From a checkpoint of a small masked image model: activation gelu, batches of 256.
Rows from block 4 of a small masked image model, named by matrix and row number. Rows with one number belong to one neuron. Each number is 500 + 25 x the weight over its row's rms, rounded and kept within 0 to 999. All counts start at 0. Numbers have three digits each. After the name is the row's rms in percent of the matrix's.
After each neuron's rows are labels from the 100 images, of 14848, where the neuron reaches its highest value: "responds to" is what is common among them. Only what is clearly more common there than usual is listed. The data: histories of elementary cellular automata, time running down.
# fc1: MLP up (model.blocks.4.mlp.fc1.weight, 1536x384), inputs 256-383
# fc2: MLP down (model.blocks.4.mlp.fc2.weight, 384x1536, transposed), outputs 256-383

fc1.328 134:500476538484490494510459516511493515499503476457508519499503482508535480514540489511476498509475436493461508543474500463465482497549496500501496490521556485499511531479503505492497493503566454518490392509515476520522484481493516463461455450481527537498527485489484496484485484535476498532475508524522503469474506504502539480507497508528508496499498541513515515507517443498490514540485
fc2.328 148:515506484562501503459566529498523469479479488493522529498427498499495452496470501525508502496472469532516495504500521573481521536498512501511504518500508500520501507497518533510561504497500531500499498497506487491442502510414500500546478471566457499493491469502513515496530487504528487541513488499507498501499504502526518495502494498495500499514470505467502493508516487495495479501493
responds to: 001 turns on; 000 turns on; rule: rule 131

fc1.491 190:527460481497489499486516516523532502421489574482498493507500502515482552469506529484475519517507471530606494497507485522506497501519541458507537515499526508501452496501500504479514498503519475478495488510540479501564520499514505484470500484544475489487542459487522495466512523502484480460531466486488535483465489498475507477488468500461472539505495485508526504476525506482494500537470
fc2.491 194:501457497491507472464536497500497500493485506500503505483484498513504485491500493475500520496501531505498501500514519508505500498476485485481460497499496495603555475504562539471465529499505535525494505471513463476479491499498492488502498487563426500523507489526503492490528504500488525500497492477478500467464492513519482531496497499501446510495488496509495480518507495486498491496421
responds to: 111 turns on; 000 turns on; large cells

fc1.129 108:501497511489500539526460494576447504496521511502476504483485497496504468532486526521502473486508501502508538496472543486525490478512496499474466523499441533514499510526555488489495479513507456527500507488500443509525535506494457500501498476517474463485494480473492499494493500503436540516500500530487519525497452500527527488505480520516471483497460501478501523527476521503472468568507
fc2.129 118:480500490477502494502482530588496502504494501554498491499501495507470496441508581451501486530506499515514518494503505464481503426539482464495501505493503535506504501502524507499506512513496500501500491502494463456565511544519487446500504486501492516592470495491513502494499499496499493528462487493440502513507490500515487498513504564513500512509467501500501516500483488501499516538459
responds to: 111 turns on; 000 turns on

fc1.249 118:483505472496499506481515435525468517505503502507468465518480520501505498506584495498500493508458414467472474520475502489519501499499552513513437504467506499490501514494529530491530451480499470509501510471505521487519493501497513476478519498487522493517509482504496544515476508496507517485504481543539569499498546493560487522509507473519511510484508495540521527500533549485491522551491
fc2.249 151:472523494506511513505541507507489486477547506557483453515498531507500498525492493490488479477500513515524527500498499499531509505502475477552485505500495527470499501501565523502484488465474490534500500427542506549506515502480512479509491489505561503499527517500494516515505446519489494468456504505533543498491490493506506496483576510460490535501502498492503486500502519499511491542487
responds to: 111 turns on; 000 turns on; large cells

fc1.704 089:493534514498498457519499507476500559509501473477471499517504451483500501425445508512502501499522487499497505505522486500499506498506500501491522546490419500505525468483495494504500487554562495452501502498499500453509491458567512443489469500506489502509539518506501500474503501501482499500471492515504510503490480523467504499505500562495493536500497500460508487506500493506514507547507
fc2.704 076:478501511502509536517500490501502501500540496492502498499513518495485500468512506450489500510499555499458490495490501497436478502517542500501500482499500502501492499482564518500492504516500502524501572519501501500510497416519488507488500486499468504501508500528507509503498533502497483477482498533500497516537487515414496497512500527505500502440358479478506500501505501515497502502501
responds to: 001 turns on; 000 turns on

fc1.502 117:494462509474513514477499464518484505503500492477508513518474513495515495505484538526491528496510477503497511455496493514495453513479501499493430522480527495501509494497507497547497553557505536521527443490523517518501471503527520587497464498502500508509505499471540448500533489491481451499523520493529490506494496540515492503506502514492477487492483487496525483502507571489467489499508
fc2.502 127:498454501502501501480515505500505497504507506513500497443492515531474510501508499499419507506550518500501500522501520532495540473494488502503482500501500508498501496491501528508519501501507508454506498507503504494530505497499498565498517499498508498497497501506499518507513487460595528500521499500499505502494500504512597548500500495486495486529524494479500499525530500478502495495497
responds to: 101 turns on; large cells; 110 turns on; 010 turns on

fc1.200 051:500533499512467513507500510531506494567500475499457463491500500485510502490496540500491496487462508489507499523500501492502494497431500498481500499514477499482501500500500502532506495499484500497506521500496576501501503554505482500529499575489504532406498503493500501499500512509494495483493507503482501503500512497381499455509507570419472594508558434505496517482545555487500500479505
fc2.200 036:501496499502468500607482511609505478503500508502500491483500497495484487497500500498492475513499500432500501500498507481503513497488500501517500497489508492492498500502497500501507501500499507486507512532521500499496490576499486500498442502517509499500500499488466507500515500510500489561469499498490506500497511508504499465500500500496493517421499377547495498503519500499480500502475
responds to: 100 turns on; 000 turns on; 101 turns on; rule: rule 61

fc1.429 084:497539493495506505510524518501503502463507536498503487505512540511500512441515470515496504497485501560494484539507482502510498501503499531415487497515476459542499501464500430552537486539462498474484498460547492526499501450500459518480522447485509516501475556522516496435516498490510486500488510501505487558515500522515524478493506474523408500530509515565509543500516529500501500545500
fc2.429 076:486502503457497486503499510508513499500452527499475487508496493500499462570500588524511534500507559500509500519479469498500503508483542482491500526357465444500455498500519500492501517500520537492482496513500500502497500522507499502505497531503498496514493497469495482502546458504505545499506485500488497493467500499458501557500501487501509526500507499500503500466548455512499503494515
responds to: large cells

fc1.234 123:489501507480504537500505489526494539514496497500474496517506532511526529492497523500498457505502495512500487502521403489517516481490502485501506551479519505514541503453471500504511486503491465569537485490483525518530493506497490447510505510500484502453498472490480560518438507513459501498444507495499484513492482497499503538502502485547512495543467493462512513502500502496511488504505
fc2.234 134:491550562503479575524501517521499529478493501487506517500506497505474504497503485498507476499496500468504501488484538498510524524511499476547480491503523424471502482474495501458498500500521503496521480488459473461542500499502519530491531498498500501472504516480487499485541501493501466504503500496544503514500391472501514583503512509502494495519501512483500504496502493496505445503506
responds to: 111 turns on; 000 turns on; large cells; rule: rule 193

fc1.297 120:494463494471519507527511501539480508500495423506466482491467501495500511499498541474454504500481434502433499495514491485507443507506499506488508501488547503491497519495509528463500482505547541485504525502509453483449522473528494497492507502528572520496501502500505472454499515510505539517490499560480488507493504551465529483460479539499495482556458511524518482522522475502499532479469
fc2.297 125:491517501519483466508504507501492511501506500425497495494429481496518514498496467513495541505500504437497467489448480473477494541537496496501504474520466501477525502507471512501503469501507498500497501490465505500478522458513401467535546499523493506494531566580537497516500502492487493576503499521499495513504498596449525487476505502500515504505497471489527497536532486501501541501492
responds to: rule: rule 25

fc1.201 114:472463491511510506481505503491495511514514461493547535495545500485516481478482496441490538491456545500568457510510500499490477453472443487479497499522495480488495534541520538529517517505459503519511497500532506477519515510503505505500543494485542521496455470490543489507470489475506481508533485496506492490492497498490479491488489524467465555501498493548520500553515517548526482521533
fc2.201 091:486511504501519506496505498509476493500451449482529497490504533500503502498500452453539479506501483492501499510497500549525505491500530506484499505519496503511525524504612495521496500541491508489480518504535520489436522479489497449473534546494501518527510537502504500510517516495486489486566494495501500504486499500496502501517502468501530513517501501518476469518518550526534509499525
responds to: 010 turns on

fc1.226 104:492505544494505485500497503465438497505509487455476497505538508476490526508457505475508534501488499473521430523467464487500509502497509503515543552520469496500522507547487502468505493481512510487505435501499528514458545498507518508512496491509500504514517486478497488512485475510471505504459457508497477496400446473463502496505508509451466516511485464499500465506484560518507499517508
fc2.226 098:498491485517501509544480497474488463500477485415499520499501461502503437500548498500495489520462495509508506499512499531501502495511499511538500511481494502510540541452511498511500504501534453502526496507505487476507454513495496480485501474504486500503517501436482459526554505463501488471499495583502498485498498502500539511504463517564568495498507499500500478507473510488494540497490
responds to: large cells; 011 turns on

fc1.141 058:547499529507466468504494542475514524500539480480497568554487493496511498547505519444547429502487554499503510500504498499503499501439558515496479505516517496502497460499600481446492459493523487493493474511500472512534538492510495520500498504495418506523491496471534500505527496494503559537591557432499523496513547503505493486535448493501511496503500499500516496530488499499498482495503
fc2.141 059:505502501483474484499537527498502521511501499489544511506503541424487486502499500501542508494502494503496489504507504500565488497520498504499500507488492446486556464473500441500499475493505509523505530495476506495516505506499500500545502517498493525470498495483519501510500499516484509512500527500488539497501473500496501500498512499500500500512520537501501519493518504487500506499514
responds to: 011 turns on; large cells; 101 turns on; 001 turns on

fc1.274 197:454485493515473523504461490497508510454498550527493528558484495507469474519480480510501472553503476499492521503504494488475471545487491500507529486475512500502513471498489465521517492506500497506478500524519490491498478526455518480551531472558505500508496494481529493504541466505500495505553495507498439498519506468470502481476515468492529499461538524500456535467483470504504497523500
fc2.274 166:513500448505497483515478487505496501530505483555505527459515463506498508478500501502506510514513522505501541478499518503466479521486498488514493496463504504511489528506503498421546505428474498437551498505491509492533535506494513497503463487511454496536496502500496477515500481502499499556488529498492497542504498504525482485402509500478500507467511495543496500516426478506504535545449
responds to: 011 turns on; large cells

fc1.368 118:489470510489491527583460459490516482493523492486508478454566530523474523486512440458562594480497532512485500497514529570530473567480465500506521508511462496493518502495522500496488499499505534493468495464535530502506485509500482487521493460501470495498497461490513502521530525465557500530567481502501507506477538501498529509468495479502500519469486499505444487503528489530487463532517
fc2.368 132:493502500511513519507493502492479474528503510523502500450499500474501500502488488520491497512513500465521548476497473519528489489500500502498506500487503454500422496504560505500478501499497480483438471522456506516521446459500459514506476450545561496475501501472519510502534497517546495486525510560520491500507524560517544503475499515501515467523422496502472506430509500499489525505519
responds to: 001 turns on; 100 turns on; 110 turns on

fc1.409 062:509466551491506505518495493488498473523501491477513524490498519511459499513501518502500477489495500492558535500486529494525442493487510505498529468550504499451528499463490446469479515455500480469499503500536483430500557485488491489499459528527494524480490467495502502520506515511484535546521500502513447487486488420499500456497500491492487507492529494502499463482515549467504574483488
fc2.409 061:498499510507481501461500470508511500499478489509499511577501489458500495550498492499500500542459481507531492519506511524465498542496502471505536500500452499447502464497497488513501488490478522507508517500538514503501489507488514561574573498503498505506493565486522497457504502522485525511554518494486550421471524527482500456518469539505499465499515504444537520508506458502498473502511
responds to: 000 turns on; large cells

fc1.734 149:500474488530514452506477500527494527520529550547533493487509524518507550514485510490522475566509499504520502523477497488503523490493502491537508494506548511518464491500488530505510516501490505485500496496505511490479463525499502493521452486497470469489529478483524513505490526458507548478507510506528510516501514538485461533457530476512504555448530486497483494504497496490526505504499
fc2.734 144:496476586498508533482479506516525444521511503495566493539536503481494509505499502496478509487505541484500484419497500497525473488500470488478499413448486479476494519500492526466487520489501500520501515498533454459512499483497493530509503499533452460503497459509508431515562499508499499509492504523481536500527515499522496452500500519482514572513500465493466508484508500470473500471501
responds to: 000 turns on

fc1.670 127:463479515462505499489482474517491541499536523470510501502502503500484453502498497491522457552504412504509501475518479500528542557491496501482536466487503506477524526498508546497440493491495529472482480509504511501492495460488492469504473455490501499516515472535532501554503495449498490501503494500500525501480489465493440491506493474513462546507498500509497492476474496447473459493500
fc2.670 128:502506496500500508508484499596521496502506492502487502506494519485482506499499500499454500535504472483497517505499443534523489499506501522500500450479494476520490500484507496542500478526533487507504495468500530499501507506479496491442477540490505500502484448493501514532527514515529484539505432490503497505501500470458458451505488506509548546505493484500499509508481501501506511458489
responds to: sparse start; 001 turns on; 011 turns on

fc1.515 047:504474477499438498481499445470500467537500538500499506497501495480490469500505500510500493497511500479497389494505499552502512589493500500488581507500421494500511515501485489510499500500501507533500499512495487492501500573569501490502544497526502500514492551502469465506502544436500496500491500493500501510500526508526501500500429488547500508506446495499540501480500500500518499586503
fc2.515 026:511528454500500501499499499432520508500500502499501500499500504501508479500496502500502510554500500500605555500500500502500507536554501528500500500447501505506497500501500503464465501498500497500501499500507489498534502506461500489506568500443499500512498500506500507501504512503501500466500536516498509502538478500501499500514500499504488501501500521495587500500500504500631500501505
responds to: 100 turns on; 000 turns on; rule: rule 25

fc1.73 127:445488488490481473495508525529495493504501498501500485470517472502488482505461491447499500499490526509508498507496504514509497505458493536478521493470487528551501463532442583510494481517534500501540530496500490535486497421504471517469503497502454496537495496524491436562498515488520501554502523505505502516516538541488501510518548466492475548492517510506490504549521488522512499512511
fc2.73 122:507505483508482482505491499506419486469473488506479491501477506497496551527476544500495445532506496497524532442500475513500518517482510506497500491498549564472491526482499499489495510494500506499507471526480511432542512526496505499522477538487509509483500578496500549500500500526538501519503492493504497501503497504506498487498515484472500506585493497605478499541507536465495494494495
responds to: 000 turns on; 100 turns on

fc1.139 138:485514551521484503475509519525490499439535454437480506526518485482489545508499500511511500462538508480508530495545503470528503498542510509491505509468445489503478525544496526508507480523503477445541480480486477517484495497520507491490495500501429485497517478477478454579491501466487498503493499496449509494522508492466510486508498539499455477502500489497495473516488521516494542500540
fc2.139 133:505501507498495497514503510499473502546500502470509499504500477393524504497500498442532470419451536550488533463484544500495481515506501522500487538466503494492501492499499536509494510500497495491501478500513472500492501510471506494494510445500475493506498501482492501505501504430473469422499569508504475474498511505508533489500491493499469462502500500499491472502483500457478506524434
responds to: 110 turns on; large cells

fc1.397 139:468508490525504496518515495490488485495490513558460505500536504503512526479511460488505500508532518491464486534505488463538488487510503525570464510465447463501558507540493524515495504504503479484448493497489461545483454467532477446476511520462500529500540484491498453517469470482493499501458518508497543501500471544480525518535512502506489503498549529553509503489542549475517455503488
fc2.397 132:493509472532511500512485518518498483500512500512501514508550493501496492499515495531492448498501477536504499524472493519534521499490517497517521514488513427520497447519498503514513490491498542492500499444460451497498462503481409513493461498502448565497446501488500520504451525511518431520538534434476497504548478500498511448503500463530478502508497532496500508498498499496465522500490
responds to: 000 turns on; 001 turns on; rule: rule 103

fc1.635 067:507505505482501559495507488511537500481496478499527515499496500498516480508559495508441494617538486485491503504498476498464471566500510483500494511505503471512505498497465502499488499468526471518532453511513502499487511468494523511504498503501499526506500515507513468569480495493497495497501536506512468505516501500495508492495511491517541465496499511565525501513490493511498437500506
fc2.635 073:510501477532488513485499556436485460501479561499531519562480510498526499520445517500490505505500411501493515503493529500510478500517508500513520535495514509495515513506590434506554468503504501504471488505500500458487500489509500514520483442564500492509528500508506493499530493478471525493490499495504474475503463467510509504511504519485504498518441529440475504499428479453501547472510
responds to: 001 turns on; 101 turns on; rule: rule 62

fc1.617 152:490483502488486455553487501543472532516515516458504503525541481532500500477500535480534519503472519498505504489498497499492503518456518467495514541499489481472468485476518440528514501505514501452464510503521504456491493488476495458524470519497485553504479442575486535533483508494473499495501479425504509518474551522471502463513469490479487498455479488506434517469499515490500515482520
fc2.617 151:497526558501495503507503524499485502499497501487498478456524502501482516464507549506512520500500511500470499495503453500492504515504501460526525468505501501484547563452477520500483468510515498498500507507510500501468501459556503485495502498527527499521456510485504502481490497563499500486496496492545499497498488506498509493499507496497487503486483501483500507500454499500504501523501
responds to: 001 turns on; 000 turns on

fc1.728 082:485483489499497467490498533512508516500499490496525507506446496500513495505449523484500452493503498506506528486522494489502534499398500497562501494509532501512504503532500506496461490555498498498493511497498487519500475513500556501497510501489499500464500502506535559491493453516501497489502483501499500485500470513477465519485477528477545558533473519492505510492509483508483535512472
fc2.728 063:519491497508487437498496503492491485501495518494516497500492507497502543503614504503500503475509498507457507504503505516518509507499501515494508500492482485500497462506525497515512500527521511503564503495515498499477502500460511498502494516489489569500491499543485504500458482493502524500508500525497455501505499505512511502495503499546500500482523489465503500479515500520529482455526
responds to: sparse start

fc1.574 115:527470492498552499498499500508499496500477472487421495501471499490501524527506514534513514509449505538518481500490464458497516490478516485468510503521490495509500513500504537519500508506505494486490499486502496489532464534476500494480448507511457503441467491510482497500508501483488505556550513499471448489452489500501497452514510525496517516499492468502501524560526491504497486523496
fc2.574 105:498511498440500499380505485504490520494491476536500541533504479499528479505455500516505500504496481489426456519526469500498537519507472501558503504496533502499509499497500518501513503488526402501564522498485502484500507543460466500478533509484499492516530524510497519513481495487486519500488501536500485489500501505458501501547506490492500465496505509513557524500519506506492500496513
responds to: 011 turns on

fc1.673 153:501508514477496486501522506497464499503508425478540489483511520545517489467508525495499559456498518531501513500493485510473503525469476504490477479498502501500502492495514481549503519484500502530514485559503478509492467548507482539526502502504508538512485509476471512518503492464500525499476499490469522479501505498542510498469503511532510558493527476514498479502481505484479479516485
fc2.673 145:497519543458535502495459438520506501493491497501502490511494508529500501454504541495495486558507510505478500519499508518546492512460503479521521465504507513503535445495508501492461496500541493484472504494489515531471501488531506496540513519537503495480500510455489486505495498489509508500484492561483505499488473534488500504505447473492465469446553548497522449536486525502478440487509
responds to: 001 turns on; large cells

fc1.370 111:500500500532491506461489502499508500516500532468524500504518533500500549494485500497444501500473495502488547536541500501524500500493500499501533491502492442475500505566496509489481449391505501550500509479470544516506501502582491491500500523459482562537497486483483507498497499504509501454506514448503473475447500510497499488507503469498491514478502500518506444519512487485463501503500
fc2.370 065:500503498497500427498500546499500486500499482491494487501466500483500493490500520501515500500500500499495456493486501507501500498501501499541502425500499500481496500457500500520515525490500504500500502506457500499500500500486521498497497495519515495513494500457501461500500500503501594565500501511501496500500466500500500500493510588500506509514502500504499477501462524499485457486502
responds to: large cells

fc1.521 033:516482478488490500503481513491441495499501486500505500500500498467500472531511500500500502453500500428439500500500504500567500497475500513488542500482505510468500500500501475500483452543502496500508495500488500548499487443499428526473496498501500501516500503501471500500500497498500498500525519499533500500500525498452502447500503555493505477534469554528500522562506503486500472500500
fc2.521 022:500494560546500484500500500481500502501501501500501495501576501445500471500671500500500500501501501416500500510500501500520500500502500500502498501500505501500501531501510500501500497418495500500500495500437498500520500496500497501500489500500500500500515543500500500501500493495502502500605502500500498454504500471500507497490500485506501515437500483505500500501500513498500494494500
responds to: 010 turns on; 011 turns on

fc1.74 075:516520490506510492539519501474503519488485487501500499490508514505527495493494541504490503443476514496527498489492493494484534550500495505500501552507438534473498445505483551518496498492504497499479471493522450456491499517455500518499489501512492517495506573487495499531487507513519498509525491498499395489511505479477501500452452474513487495497520500499464484462526499502504510498505
fc2.74 070:499490479511510475499513493501477503578494500482505504500513502490500512500501527504492511453486494510501524490433511484497509500506527546489500503521500503473512499501485500438486499501500485500499451488505498501405491536466503502503500490452499500497500501534486500556460519549532484497492480494493503484469511500516502504521439523556445433503491460502496488498461549545499500504512
responds to: 010 turns on; large cells

fc1.324 132:491508507488504529456488495526542500497514519489507469513500497502510512478490437520492507471469500487507503495477516503489502513478535563499520504538477544504488503478524502511503494517511498510538479512503505497470515506466513526488488510480519499540539509504479528511525462498568494566499506501487561509500508500538503502500485476495495506502463492476513475501485572469521517462498
fc2.324 108:506496461505509501496498496498546537485508460462499468505481507451509453499482488478472459498482496496502500498558505507516563497480505496555500497520477509515491501492497475462501522498558491479468495503499461514411496523511496518496502471490533493498536500433500457495536504535496508485493479485500507492528505499482490495530513447497500486512495505495466471502485500503535493529502
responds to: 101 turns on

fc1.655 090:508487496501493562521496468505558446480520469542517488520488507500466465500502499590500523514493500498528538478500508498483569503548497512499496498537493521521518509500488536507506550519491498502500511467499488503508521499527543501492496500500513493567508487528487548534477499456500525508463500509482471509481494502474481502507516519487427506495506501499506540510462538458493551498473
fc2.655 086:504489530473454507437403500431493504506500504473551494499502502486531391511501501508494495484501506494499494500501498499500590503579500527486504500594531503500540542510514520489523502567500475511499493463488500594504439543433500498414501495499499487500499503502517517522512499500502509500500506521441510489496488504504523494499501504499500506503500463514499500508500539453500501495499
responds to: 000 turns on

fc1.740 184:529471523545485508534477469545466526509528526455522478506487512514490522499515540514529478481550519452456484517496485445495498500502546481474518491528496515489471499516527497557481529496506489492500506528517472493524499556534480466501518526493522458531510477469531530485494501501487480500537497522499523536449505470506470503534496490528498476529553502582469488461526470515500530536460
fc2.740 238:494520497503532500505508497526497516459536473480480490500499503502509517516504497463512539502492500500490500508507498515514494505444497500497527512466534478495499547499506500524555477492585509492497476503499500471499528591503481440501499543501500513525497504501468504500469467491520464501504502527500500525516495476546518502513503548501501505470502424517497500519501512481489511513444
responds to: 111 turns on

fc1.215 063:470500501496479506516500555499501500500489456500524473459500486500500509500501500482558507500500497499498502500501563490499501413500545518487517523502500498503503498497502504502506500498505500435500470455494504440500498518500500488516516447501502500451456445502500500519500499532562500500499494504498518512500450488551471514401594496495480500499547515500540500480475493405504495499500
fc2.215 031:485502499502501594489489505500522507490501495493501514504500531503502501500502499501504501500498516500491677467500513499505504503500500510500500501221494502498499500504499496500486499499500497480500509508515496500499449500501501506454496493536489505500527495500514501499493544495504503500501502482499485503505494511463499482509496500499499488507498478552500502497501518505486551503502
responds to: 011 turns on; 110 turns on

fc1.87 077:501504500521488435506531508478500496488486504502504467488498517529504457496459510503469453498516499430499493515462524481512467465496500537511497547484522495484524454508474495515553514507460488498499520492466452490496493527460501486514501527498452532504542504503510502522486502472498497483507503508499518511547512510506496514464495465472458509497509503482464495492495549502472499489458
fc2.87 077:478498501499500500507492632501516503453524497534504540509501482495507487503523521498536493506472512529448417501498510489499538513475539508487491479535500421566484474496571534499503509489503499476499500468504509500479498514510506498500517484516487512503511490503522500470500500600500491500503503505509500502475504493492505493475529548507503518452461500496519503525493438500515508477498
responds to: rule: rule 145

fc1.625 103:498468479497506506543500460494474503529502500505503493516510469494509534501459481493492498474535501508467501489497487491500496499517539508488528532500542529502510481501497459512442532488547540491495502487507522570517500500483492486502503506548488499500499500500509552525500484497510399508527489505482454496483515488437501523507513506475500516507498507544474493508492477518496516459468
fc2.625 088:512503497497492496512499496498470532496499430496515481592475500508564542474501500500506496500500503499496501500500592497521495494483499488500500501502515438500501512500512497499485406503508500502514500500499501500501508500501500499504495508501499568502495485504483492502567473502522482462497493499474528551508501420500573482508498516487540514580523520498494517500489543501492547497503
responds to: 110 turns on; 111 turns on

fc1.732 119:470482492497533505504507499504490489581498480499496497477496561514560517495497496473521517524502503498521467504496539512543540515533534463511470477481513526509504506546475477513523523489495499475449498480519469518502482519543624495526472517501495519492457478507497499491498495510510508507497464512459528475499487516466512510469497495476500502479515470552504502477530449445485512485483
fc2.732 107:575539515509485479503470555498504498481452492513501499509485491462510499493520500485510523503477535547507522502499497482474473507464485500502476503501507513499507488479503481509477499505501492521481452499506472502508499508496496484543499511496498501514498499499544499497566457500506500513509508501583471527529474486514521537476541497504482486549463500480495510532496544492515511496450
responds to: 011 turns on; large cells

fc1.228 130:502507499474482488450568522577497478503502507497501488492528509480523500499505492479449505545555511498541462500489465490519490496521472488520551545532498503484492536440500502522479476474499455493531476496495522495500520464513492494477500504513480481527458494486510499505486511512499500494507489495495545504523515489464492460519480516519501508503466485484495527399494549504478490481517
fc2.228 139:452505490503532531503487509483480489496499463525488499496556513523494534479430500496498506500552503503500538486497506502489501480526489527490491482508519553503442504508474509506502490535492499520541499501495499504521488588500471506561498503500503565539467500549461499500503476489510500481496604517506514503500497453471493529502566499465525497498488511503500500473536500526500457499534
responds to: 111 turns on; 000 turns on; large cells

fc1.393 084:466501472511523518502448525437500505500517468480520518470522500519537503483504503495512497486464502504529480501499500546465503493476508522513516514517504546480507457494529499472507473498539485495534502525503431505504477469481475506469458468500502577466483500499507550523500506503490571498495487483498495465555467525501500529531508494504532503533541466505481500501496457587519480486498
fc2.393 065:475501457542500500425477512487509492490506499481496500498496526514500490498475574508499493429488500496482495509499517500527574530502500485495503510516504402499481497495474524478552488500500485500506505463502505467403500499480499481505500508523498503500495500500429532503497487497604497500489461484498481505497500516476516504513500518501504566469504637501465500509500549490480498501500
responds to: 100 turns on; large cells; 000 turns on

fc1.181 111:514497495514484497505531515474501498552552518524467475521514483558492534493503550500509478490507513501460486550480503496534489504540506494473543498478502471514534448490500480504482495508496509516526512496503481508494502504506494504462552502505568535501504500503500483498492502566439526482498481515501546503456503491519446481516492532510448496489537481486496488495541485513496502454513
fc2.181 104:553508463519497501501502497532507500504485501500509533566486504478518525526498518504507503501423556496491485497466495526467480467470502499505478513497499514502499500460559501510500444524430475502491493503498502483493489509500497520513501503527498502519493489493488501527470511467552518496501471498500483575491500505519503551477458505495496515498475501496461489465516477521481494498464
responds to: large cells; 000 turns on

fc1.250 198:507496458538500518499453490489504548434489501503491538515501502482467488534510489471497503520442459512523538503505503499510495524502504503484506514456503484416507501511470484514517505531532514471478516518497504466494533489426514528531509456498499504508483504505501450465507486508489499484516495538498507497500509480515514525512472500501498492563488502483493518503522497513510522521508
fc2.250 177:513481501483505493500501506530498461500467521468517492506501515460514485461587478497502477474517524506510495512484484484487460536468510500492497520480525515519486502528466556469491493480495496536505517501479495529537504501497497505501543507554504431498501536515458448479485510499583541474495547536502479505502557501462490477496484531502510506498500488510454516504478506511503511498494
responds to: 010 turns on; 110 turns on

fc1.233 163:534535516513511504527480479526495494478503491523503514486501494519507535500510496512494478509497540539513549478501488445483494498532479541455504476500502485501505513525532496548463503470485528508521474485499476472432531468520500449479508520498463508508505508500507525518473510523451535508500500475517499488534442502514503507499505475438448517455510522523476470495537518443500556455512
fc2.233 146:522483557500510505508523493570497529500531500514491485500581472482497512501488458495443471493492491517485490521503505504496503498474526512502489497431504500502517501500501500553499498502489499495482480480519492486423464503506583484532451513478492498505429485473483508513503498501466501488534530504462513603497500495498519518499500522471470510500516501547530506515499505493500507493504
responds to: 011 turns on; 111 turns on; 110 turns on; 101 turns on

fc1.33 116:506496510494500479510472518540501506514510420532511504470503500502497499503502454482514529489459482507580512548511478523502510506459532503515548550519505503517511480522436500529494498492503495512500513493489535508517472503489506499451485500463496500540451475478530477500508534485489492504470515483539489465499530495507496490468490483488525506478518528507503516503540503506500467455504
fc2.33 122:463408506500538439500500500469498541494538481497501483510499503533467502517505486505517498495505481490506481558500498487462508497501498506501500528505496499506518514514404495506528515530509481476499502455519489514506503492511507474512511486479503503500482487473473512486500498502499471509498482509499518499560487470479482474497506510504506485586519509527492496515511479514483471490492
responds to: 001 turns on; 000 turns on

fc1.633 154:503499516512502498500491481535504473467482501522474532515505506509515469498517536508503499557511546463501506496512506504502488495469506511479472496510489491485468470506534549529526509522492501525464499501516501498499508500465498484448503530515509494492564488512497485506503480506454475477469508471495489522499500473469456551513477503538464502542490515557497507515502535442521456507503
fc2.633 162:493500457495485523513484538491513480526503500439512475501569490420524472497543518500482502500498487502501496500500508482511539496489496508538409506516500500527504496468500496500491500507494494515483521525537477504507506414537507508499511499500503512497541507475501521504541498496494500517499517445505502497560516546494512517474485500525474500486482535438506495527518509510504456464527
responds to: rule: rule 145

fc1.549 158:527534463534488488536481558509532503439526486468507491480506508510469536494524453541510501522513501488529538508534487501537499498501515448475494470500519499497475504458470509532505497484488501492515504510500506551497504507481524493468488513502523519533462477523475525503516499524526457547501498512423521475499504517473471487501518490565524504488505445517518535512501487511485510480477
fc2.549 180:491517499512515511511500557500506513481488501476497474492503545500543496505506499491501500497522478506455517571509482485510501455484486497500510499497517507505481505604506506499513500497550500468497573497499497523453488524510504484453456531510501461488502545509576496500390482500484486500489543515505483491485485567512500529571533510489501520468505483491500502494500520541491489495500
responds to: 010 turns on

fc1.493 108:486498473489500490524593446465510464469499514527463504462503491550449498493477503506509448472486524492499527499521516505502509480513511511500500499552482507501511492477475515479492506545483459519508504546520513506527537503456509492487551514509487498498501469504515488497525500573522510492515488506499515502469508502526498504471494467516507523508504514500499547471500558462471484504492
fc2.493 124:508512467531484505503524504503452527483500512497495483524500446545553424495494515492478479498512458460504521494461446488494494552505494500501497500533488506500510462493501513496520521505489536492566481494503494514655503507504480531498515502500501507500503500542501463541485464491497489518485460465514496538485516522480499520481489528497514499497472446501521515512495490488478462516500
responds to: 100 turns on; 001 turns on; 011 turns on; sparse start